Weights of a small masked image model.
Model: 13.5M parameters, 64-pixel images, num experts 8, patch size [8, 8].
Data: trained on streak pictures of flow and ridge fields, 195000 training examples, 20.5 epochs.
Rows from block 8 of a small masked image model, named by matrix and row number. Rows with one number belong to one neuron. Each number is 128 + 24 x the weight over its row's rms, rounded and kept within 0 to 255. All counts start at 0. Numbers have three digits each.
After each neuron's rows are labels from the 100 images, of 14848, where the neuron reaches its highest value: "responds to" is what is common among them. Only what is clearly more common there than usual is listed. The data: streak pictures of flow and ridge fields.
# fc1: MLP up (model.blocks.8.mlp.fc1.weight, 1024x256), inputs 128-255
# fc2: MLP down (model.blocks.8.mlp.fc2.weight, 256x1024, transposed), outputs 128-255

fc1.54:104135183134118092082129104117151097103149123129129120156120129108116126085170111116125116122120114095094146121125081133158122086135086131185131110130150072153155108130113142131148129128123111159150119102101171162126127162088136137124168182122139150142130144183118127129118114148108117098159150147072125096147093134142096091099146105132097127120089137099150121152132171140158106089135
fc2.54:126159084082178131117117126152110142115101142097115139141079157140160101112104087116132129100168114116118105092117177095128107131153121136139124137141128154127144121124116087124114115164110090141112165098103105128102123091134152135125096145161124112163139133076089116112101185140151133133131109144101144145129150114118124113089111093094153137120137137097076130150135134126137127157134
responds to: high contrast; turbulent

fc1.708:151119117134163078145093174147085151101099126155143135110116144130140123120164131128156142137106124152151120078097145117101080128083123155108109134134129096148158118140101076146091107112134136117119119133122103127156145157118137118134080100100113168122134122113146112062124113125092124084126116083123163121094150124129118106113175146127169082124130164136157099121089095082156133105125
fc2.708:165109088114144113094175104106106148140126097143149102128161105107094108151080123153110132161140144131148137147127123143141103131140100082133119132108116170162127106144122110120114135104141151113181118140121144166131150107082127177114134113133132085113113156150119151164114106092142148135122111153111128144101110111089157120144154139122070152176149133125131153099126144116171092150131
responds to: turbulent; high contrast

fc1.537:142122117157169131128144181133154123127121126151149114123121125154142150086177165150171140143150140100123109150091122171118160144145112139148145128134129120183148145140140192100139118096166132110184116142145134078113091131137136136136108156132088121142136078105133152127161130087094124159113110096121126109120125147145086118166152094112119116128146128111121131193093157134188112116150
fc2.537:144131155108139074137122130112074140090146153144097136132118105080167099137075092144102113110141139166130112111176161105103089153129119130115140198135147142140135092081085127126153123163141156183111096091140157115134119150135132151134136103106127159096122132134119107136129150116142111126143134098136109136131124139106149154111091136151137117105149120103140136126156114137100133119157
responds to: turbulent

fc1.261:150131160093133117134091084121107130092102077139187125085184120111119139165087129131087135131102108123156125126082129147108157153148125149148103114094110125106132094127096116125123119154110115095163117096134087114135105140122162136065117161105099147112082115112108136114080090114171148141126131104133124146117100113148126125158148104120157134097112155141192120159123124130157110114086
fc2.261:092159142163142130140118140099139118132106111130102104126081080100126142107157133142098132139147159106113178067094156129126127138115123112139130093128103105142168118109157108087134169122130122145138117121137095130098143168133148114165126172071132117134097084136113096146129109120104138119131132122154137142165121136164124102053125117114158127105143189118057153119146079141147114141137
responds to: high contrast

fc1.429:149143111134117119143131109108130101138133108195098106162094116127144150117121138149133120178171119114148163112146092156152128114094161129127151123126121144114091192112107142121140097156118149147138098135101108117121124142118129118151128142116149132082176131149111129136115159112113064082123126124143114165135160124088138106090108128126122120103105133129129136155136142158152130110148
fc2.429:133142105100174164134131103145084115132103128136121119113131132141123105129121126156132145097099095082133132127109110096106101125121127157120143137144120126155145129162105142126118146171140144117076160140155120157123111113106131119126135151176065110127104140107085169119130182145138149127150168159096098141114110145109074148128134122146133119153144162120105135161105144140128119090114
responds to: turbulent; high contrast

fc1.290:106157102152129128114067131141098142110137149078123131158117155120153172126147136155126135117142135096101127120112091123135108113122140108143129132125132117094127137114173134142106118087132125145120103149149134150107145131108095113137094118123122142139122143141137133152130138141131058095131140161117113102074101137121122114081129080161143052142122104110157139101173138124110114115135
fc2.290:113098149133186142103142138113131119149119102149118101109136152104109110127134144076117114110124149096158122082095123158091156169085101155171123132113134147152115135134099112146098151152111136109128143128125147142129137141130114138134110150120121154188130119181082090182097104105105132111133155093115099116149142098140083166161159169093099171104117113144110139156123130146132182140125
responds to: high contrast; fine streaks

fc1.141:112128150135174117133127156113124132139194101105087106103110145127146169116138157094098154140153155157111182133150158153146154154102121140117147099153112102132118157137083163137144125133100104141132173147111141062160144103106142129128176109110127126134139136104081145146088150090109111110124161111125122127091108118130120105121087125161121116117124085136118136129073124150117146124132
fc2.141:109149123109109160144116100148134146112156138158145170137142151154148170146126112114099092116118104139120167118090155091184098103115151103082102132121148110074087103120128062132163092086125143101149136123099137131123153104092122133101134122161127135157150081194160100134154122131109075133090126129097144133140128115135131101146110151127148170124093119114152120160151117108150111148100
responds to: turbulent; high contrast

fc1.300:152096116129105169120155127113114124101133126134127131064147128123125149174167086144128111167135158146088114123116108132146125147098145140126151154143101102168119162131156150128152095105117139133087147086104175125139146123155147160123126126084108142103155104156121102104109086107154100117116165109104123110109139133122074170132168158144168133113112119118108132086166140123120085125144
fc2.300:131143120125120141190130115099109152114104161131148155156141177100138110135128137133145126109104134091152151124125123133164133166142149164121119116150141152125139108149182158176166101149146160122150132137127156075152143128109165111162104112119123096153095129139094148101101089158126122091139085081143097145135147103105099124099139150129115135114123115141097138143126107073103108154107
responds to: high contrast; pair of whorls

fc1.344:142106114171096137143165140135075099118102166094139130109118077154135115156045096109064122104145141154146103119109133124124162138162154073089113125104134154147122137166104121110108127111110111131134111139134134139115164104120124125127152110132118141139136099149144181147095127193172135131182147105099093182156157153158095112163159159112085132146102119132134116132174121142119094111127
fc2.344:131171136113181097166096104155149137130156099111150145126213130094100134097176167135163145179111109110098123147135096114081095127071108131139114164127139136076108136138152188156140143157160153110136173133105120125121107133117151148123095153110118094142153153131097130112143126068114140144102104129138165093109143130103161162123107117124158118110163151138121141142089112141187143176132
responds to: high contrast; waves

fc1.56:149116091157154111133117148141130123101108114116087135123151122091116124124182121160135133179125135106125145118126106146110097155156137135138111154173154141130159125100096124132074125140183119131091129160142116125163079134133152083133152122111107134137123100141155125121128117122091142101126104054175177126127096086157138148103110147117147085132160129134144117136132139157147130132130
fc2.56:120141142153200081135102100094118090134125130154105114151105168114114116200138140093123113158112118119093114135127112086138110102130089099116068105149146171121132126142116167126134134126132156144132108079124087141156130164130139144128109134098169151099126121143123142159126150137137141118144128134146095192153116176115123112157124109111107124139137111133117103120165189132184131144137
responds to: turbulent; high contrast